config.toml
crop_scale_min = 0.8
encoder_norm = "rmsnorm"
encoder_fused_qkv = true
encoder_kernel_size = 7
text_encoder_width = 256
text_encoder_mlp_ratio = 6
batch_size = 256
epochs = 149.5
final_lr_fraction = 0
adamw_weight_decay_other_params = 0.05
Rows from block 3 of the text encoder of a small contrastive image-text model, named by matrix and row number. Rows with one number belong to one neuron. Each number is 128 + 32 x the weight over its row's rms, rounded and kept within 0 to 255. All counts start at 0.
After each neuron's rows are labels from the 100 texts, of 14848, where the neuron reaches its highest value: "tokens" is the input token at the peak. Only what is clearly more common there than usual is listed. The data: larger renderings of crowded toy scenes. In brackets: how many of the 100, against the usual share in percent.
# fc1: MLP up (text_encoder.blocks.3.mlp.fc1.weight, 1536x256), inputs 0-85
# fc2: MLP down (text_encoder.blocks.3.mlp.fc2.weight, 256x1536, transposed), outputs 0-85

fc1.274 [161 146 101 162 161 111 125 123 153 162 195  93 147 154 126 158 177 125  70 123 115  71 150 165 109 106 119 171 147 155 142 158 173 140 105  92 109 154 114 153 109  86 123 139 118 176 194 151  86 107 104 124 116 153  70 163 106 150 119 114 129 181 147 133 150  79 194 169 133 130 151 124  83 141 135 174 151 102 148 117 109 163 141  98 147 107]
fc2.274 [ 82 162  62 111 119 172 100 116 140 127 152 143 118 146 161 157 151  47 112 130 128  46 188 142 172 131 100 107 176  75 156  95 149 181 103 153 125 129  89 207 125 118 120 190 157 189 133 144 139 153 153 125 186  84 158 165 114 187 125  87 146 185 144 151 133 183 132 113  74  96 168 168  99 106 166  94 140 126  80 126 186 137 142  86 129 130]
tokens: "," (97 vs 9.7)

fc1.141 [ 94 130 103 146 133 149 181 213  66 113 135 163 126 165 108 153  71 107 107 126 145  69 113 214 107 142 148 148 144 150 119 123  92 145 167 153 105  92 101  38 141 127 167 140  99 117 158 105 109  76  91 178 114 143 117 184  86 107 117 138 146  43 150 119  93  77  85 110 117 174 190 184 134 150 153 162  98 137 149 140 142 174 131 108 147 136]
fc2.141 [185 122 124 174 108 123 155 100 114  59 159 167 174  88 109  91 123 134 170 143 150 184 155 155 163 174  86 147  80 142 160 136 154 201 144 149 114 137 127 115 152  82 101  83 126 185 159 158 106 151 142 130 149 185  72 135  69 146 158 132 176 104 148 161 103 138 109 172 132 126 123 134 211 113 141 150  66 136 159 137 149 143 140  84  92 129]
tokens: "," (42 vs 9.7); "and" (10 vs 4.4)

fc1.483 [127 130 109  57 149 171 127 107 103 184 158  85 144 129  78 111 132 136  85 107  76  62 154 111 121 147 112 135 171  84 165  94 159 158 126 146 139 150 135 119 194 159 105  79 114  81  95 176  92 100 116 123  68  94  70 140 102 139 144 134  27 150 122  98 123 173 118 131 117 156 170 152 123 146  81 157 132 123 123 137  79  83  94 121 197 122]
fc2.483 [115 136 139 161 107  97 153 106 103 113 189  84 164  78  98 109 120 139  83 245 135 182  87 137 127 134  69 143 115 123 115 116 205 121 128 137 159 120  85 100 107  82 103 147 139 136 148 148  98 110 137  44 166 142 192 125 123  47  99 142 136 129 127 145 142 131 134 112 142 112 144 168 156 155 119 178 154 203 130 121 150 102 122 179 106 183]
tokens: "a" (96 vs 18.9)

fc1.92 [127 131 179 203 187 156 164 131  75 172 118 161 156 140 115  64 117 108 107 163 138 133 129 124 128 126 119 151 107  81 149 126 193 151  90  84 116 116 148 123  99 154 140 107 136 186 182 148  85  68 136 137 146 191 126 154 126 106 111 143  35 173 119 160 145  93 179 120 144 134 138 163 137 185 110 161 134 134 126 121 160 108 154  96 142 108]
fc2.92 [111 155 144 105  90 119  82 153 126 106 183 100 165 132 138  80 204 114 117 129 180 151 147 170 145 162 119 139 165  81 164 103 118 116 123 159 155 159  75 168 110  57 130 108 150 107 116 132  93 191 138 141 181  90 163 172 167 157 116 186 134 125 163 107 162 148 135 148 159 105 139  93 163  87 162 206 174 118  76 146 119  92  84 131 125 118]
tokens: "a" (43 vs 18.9); "brown" (9 vs 1.6); "grey" (9 vs 1.6); "orange" (8 vs 1.6)

fc1.626 [106 144 114 119 121 125 115 116 150 103 137 157 143 136  84 137 198 141 102 119 209 118 148 163  64 106 168 173 163 115  72 150 156 153  77 133 141 102 179 111 124 151 189 109 155  98 150 255 148 149  92 100 172 212 118 124  96 136 145 208 134 135 163 118 105  70 131 174  90  94 125 193 146  80  81 132 111 121 139 113 143 157 121 169  51  97]
fc2.626 [198 164 149 145 130 119 134 109 141  98 148 124 117 122 108 108 111 105 131 197 114 157  72 104 143 146 156 128 108 119 168 145 138 175 177 220 128 124 127 142 141 155  52 175  88 140 114 125 129 131 149 173 142 129 142 142 105 114 165  56 120 113 109 123 115 151 105 114 173 125 112 156  63 122 134  75  61 149  78 122  77 147 152 165  69 179]
tokens: "a" (47 vs 18.9); "<end>" (16 vs 4.9); "airplane" (11 vs 0.7); "yellow" (10 vs 1.6)

fc1.380 [149 142 129 123 129 151  96 132 127 110  86  92 137 136 117 105 115 130 120 131  96 105 157  96  73 177 123 186 112 128 115 113 107 153 152 125 139 143 150 161 141 168 153 153  64 111 133 155 118 168 139 122 119 170  96  25 106 153 110 109 159 148 131  89 111  69 107  88 134 110  91 202 112 176 135 121 130  93 128 155 108 157 135 103 160 121]
fc2.380 [ 85 100 174  99 123 178  95 158 101  75 149 109 151 166 168  91 180 110  97  90 140  98 168 106  96  61 158 176 144 137 188 118 122 127 152 158  92 138 143 127 100 159 146  93 101  94 121 147 115  63 164 110 143 107 126 127 138  67 190 117  63 136 107 125 154 109  89 193  98 118 175  88  78 155 163 173 128 151 118 174  91 116 172 127 112 187]
tokens: "a" (75 vs 18.9); "umbrella" (11 vs 0.6); "table" (8 vs 0.7)

fc1.742 [121 115  94 129  51 132 164 106 145 185  73  92 109 106  78 115 130 127 127 128 133 151 192 118  99 161 105 144 115  64 153 125 133 152 117 116 118 138  63 126 172  90 138 142  93 141 126 113  79  87  55 115 104 102  78 111 127 183 163  82 127  48 122 145 160 150 152 182 117 121 164 121 112 172 134 136 116  91 122  81 103 150 148 207 189  57]
fc2.742 [131 122 113 110 187 111 119 209  90 112 172 122  90 143 157 120 104 101 131 102 182 165 176 176 136  82 149 126 164  73 163  97  62 135 125 170 194  90 155 140 180 102  69 136 161 108 122 173  95 120 148  98 119 117 147 128 130 150 101 158 158  88 111  93 110 132 140 118 124 117 163  89 104 156  58 132 146 111 161 111 196 122 145 155 176 178]
tokens: "green" (53 vs 1.6); "a" (47 vs 18.9)

fc1.156 [122 118 111 113 154 122 112 140  70 127 109  60 158 133  74 103 104 126 154 170 159  91 123 124  76 114 179 162 110 144 127  83 191 177  54 111 115 159  93 120 130 157 165 180  76 157 122 160 148  67 102 164 139 156 164 147  60 167 137  83 134 133 127 121 129 112 146 145 185 148 127 135 140 123 135 184 104 144 129 141 118 133 154 119 121 122]
fc2.156 [116 168 181 117 158 162 155 134 102 149 133 127 121 133 146 163 146  88  79 113 126 160  74 102  89 103 110 153 164  81 134 148  21 133 146 144 178 120 119 177 135 102 110 116 147  77 146  94 138 105 132  69 145 135 107 167 186 133 133 112 174 135 127  88 152 148 153 125 115 140 115 145 119 220 152 199  97  64 106 141 118  80 147 146 156 150]
tokens: "green" (50 vs 1.6); "a" (39 vs 18.9)

fc1.524 [136 121 129  96 122 130  81  96  77 152 160 154 169 118 166 105 111 147 103 133 112 108 114 121 108 133 148 125 152 144  77 154 144 112 131 120 162 142  47  96 103 134 215 135 132  97  83 161 133 134 175 133 110 143  81 144  98 181  93  95  52 177 140 102  95 156 137 108 201 180 119 120 138 170 160 119 130 129 128 122 113 125 127  96 159  83]
fc2.524 [107  80 147 137 101 116 120 140 103 134 125  80 142 132 146 176 116 147 127 136  97 121 151 119 175 178 111  73 166 102 131 125 106 158 130  57 128 174  62  99  97 116 100 143 121  78 123 108 122  82 200 156 215 110 139 177 111 116  66 162  87  99 139 117 140 141 111 151 156 126 199 116 134  79 162 183 126 136  51 104 138  85  92 118 133 153]
tokens: "," (51 vs 9.7); "an" (8 vs 0.6)

fc1.130 [ 69 165  95 144 166  49 119 141 100 104 164 102  90 179  77  89  95 108 106  90  68 152 131 147 118 166 137 103 121 115 138 158 101 106 146 170 117 102  97 114 136 116 118 140  89 153 100 128  96 100 128 100 185 134 142 180  80  96 117 148 117 169 132 106 154 123  85 203 137 124 201 159 145 153 170 166 141  92 130 116 174  77 122 114 130  72]
fc2.130 [133 136 148 110 106 145 109 120  82 171 128 170 154  83 166  86 149 179  90 162 138 163  96  76  95 115 158 172 100 117 124 139 155 131 113  98 178 115  82 122  88  71 116 117 173  78  75 127 104 141 133 134 139  62  95 115 172 115  84 101 143 113 115 101 132 117 174 171 176 109 151  88 145 163 115 208 159 135 118  96 120  75 145  85  99 118]
tokens: "green" (28 vs 1.6); "teal" (27 vs 1.6)

fc1.298 [ 99 153 137 119 127 111  94  81  96 129 183  86 145 115  51 171 159  93 167 197 150 156 104 105  76 156 141 149 131 123  81 158 174 150 162 124 128 105 106 148  95  99 168  44 161 109  81 169  90  83 164 110 131 189 203 104 147 133 149 153 175 134  95 178 132 168 121 137 108  96  91 108  99 150 112 156  47 171  92 138 135 124  96 171 106 214]
fc2.298 [101 154  30  99 172  94 137  88 127 166 103  91 104 104 126 119 153 140 124 186  59 127 164 182 162 118 173 137  95 110 109 183 158 111  89  82 199 162 113  95 142 154 146 103 146 126 120  56 171 117 123 123 181 136 122 132 137 159  56 118 122 132 125  96 147  74 129 147 109 133 168 108  53  99 139 103 142  95 189 164 118 132 118  65 104 145]
tokens: "," (96 vs 9.7)

fc1.534 [116 130  55 137 136 168 163 119 188 179 119 120 150 130 165  93 120 143 145 148 157 128 198 125 116 167 137 125 132 106 143 126 110  98 114  92 128 111 135 152 170 133 161 141 132 163  91 129  61  53  95 110 120 102 130 148 117 114 116 110  91  56 118 185 138 122 183 130 140 112 173  63  93 131  92 106  98 119  88  71 131 166 115 155 122 104]
fc2.534 [104  80  93 130 130 106 110 190 151 109 196  92 103  93 145 172  95 131 136 119 184 189 189 195 141 144 153 141 150 155 148 112 120 162 107 201 175 104 129 146 156 126  89 162 187 101 112 112  61 107 129  84 112 174 143  77  95 113 146 177 150  75 107 114 110  98 135 146 117 122 189  98 124 160  67 134 117  87 112 122 216 120 126 137 132 192]
tokens: "green" (76 vs 1.6)

fc1.190 [ 94  91 168 136 118 154 106 138 147  95 135 214 129 129 110 125 197 134 136  98 164 151 101 116 103 162 148 158 145 188 125 138 133 142  99 119 152 117 166  86 146  79 142  94 122 131 158  97 122 114  77 158 117 149 167  88 117 178 132 112 136 142 108 129  92 138 145 141 173  87 169 200  72 102 138 137 113 129 119 158 112 106 105 150 196 135]
fc2.190 [154 125 160  56 148 114  74 144  69 123 170  91 118 132 157  92 173 116 108  59 145 153 146  90 113  96 116 177 120  90 174 166 153  82 120  90 122 118 112 142 157  95  66 137 102  96 100 170 161 112 179 107 124  15 186 113 122 140 167 162 166 155 105 118 142  99  96 122 105 140 174 107 170 122 127 117  76 105  82 185 149 113 164 141 116 158]
tokens: "," (89 vs 9.7)

fc1.41 [103 137  47 101 117  95 101 116 109  65 109 119 108 174 134  67  98 115  97 161 108 142 127 160 106 146 119 182 102 149 171 150 164  91 116 123 151 131 149 202 138 180 142 111 142 148 178 140 100 114 208  86 133 157 105 121 117  94 114 100 161 135 148  95 151 107 146 126 127 108 185 115 161 134 153 209 140 118 101 161 158  91 151 119  92  77]
fc2.41 [148 146 153 130 100 119 128  97 105 118 125 157 207 108 181 188 108 127  67 168 130 131 112 143 114  94 153 177 118 176 108 118  84 133 139 130  97 140  61 128 122  71 129  98 143 197 174 135 135 139 103 118 209 152 110 163 162  90  74 121 132  87 131 129 159 106 175 142 173 120  91 153 116 156 141 154 138 144 129 154 101 147 149 163 109  88]
tokens: "green" (23 vs 1.6); "right" (15 vs 0.2); "glossy" (15 vs 4.9); "matte" (10 vs 4.9)

fc1.468 [159 123 141 166 132 175 112 101 106 146 168 119 120 182  85 152 115 131 158 153 158 154 117 109  95 143 146 154 124 138  74 129 162 143  92 112 160 133 151  90  96  76 127 125 129  90 108 141 173 165 161  99 115 133 156 105 143 140 170 102  96  74  99  93 140 191 183 100 140 111  78  71 149 110  88 150  95 111 121 150 138 160 129 161 147 132]
fc2.468 [110 113 150 110 130 120 131 163 122 152 133 110  86 116  86 145 129  85  91 189 113 172 127  90 179 133 153  96 103 112 128 140 147  87 128 134 186 177 179 138  98 128 102 114  90 111 139 102 217 107 117 156 130 167 103 137 119 149  86  49 117 134 162 191 111  99 112 141 165 188 136 137 154  80 148 130  76 103 171 115 110  98 154  70  95  90]
tokens: "a" (87 vs 18.9); "the" (9 vs 0.5)

fc1.690 [109 115  99 167 138 165 139 146 134 114 143 123 137 126 153  71 105 145 205 142  60 173 161 126 104 113 168 133 109  97 135 162 106 107 108 157 145  86  98 123 113 141 116 146 158 106  96  91 138 171  71 101 114 147 108 143 123 117 110  65 141  89 123 128 171 112  85 159 124  98  78 140  85  79  35 107 128 112 126  99 117 148 147 106 137  80]
fc2.690 [156 112  60 147 133 157  79 222 156 196 148 140 147 110 172 166 137 157 110 139 129  96 163 134 114  72 160 135 106 114 168 118 138 148 124 118 101 139 114 154 163 110 117 138 158 129  76  99 118 159 129  30 150 134 157  98 131 120  52 163 124  87 213 108 102  82 105 140 104 166 160  98 153 103 131  95 165 149 105 128 173 116 145 110 160 148]
tokens: "green" (39 vs 1.6); "and" (32 vs 4.4); "house" (7 vs 0.6)

fc1.310 [116 133 142 132 104 143 167 195 129 111 105 106  96 114 187 126  94 153 121 110  94 104  80 126 104 167 139  73 131 124 146 137 151 124 129 179 117 150 133 140 112 147 111 101 127 111 111 160 135 117  73 146 116 138 144 163  77 137 143 149  84 142  85 110 129 111 194 128 129 150  53 101 162 103  95 108 135 126 135  96 136 127  81  80  99 140]
fc2.310 [158 117 101 107 134 154 109 212  74 153 133 190  93 111  82 128 134 142 133 123 134 153 148 142 130 201 130 181  90 135  95 148 139 141  88  54  87 129  97 174 112  87  69  80  69 102 158  98 135 186 134 162 147 106 109  46 157 100 165 124 155 142 132  71 129 142 130 113 115 138  99 133 133 160  74 103 109 125 110 144 174 149 140  91  94  96]
tokens: "," (80 vs 9.7); "and" (20 vs 4.4)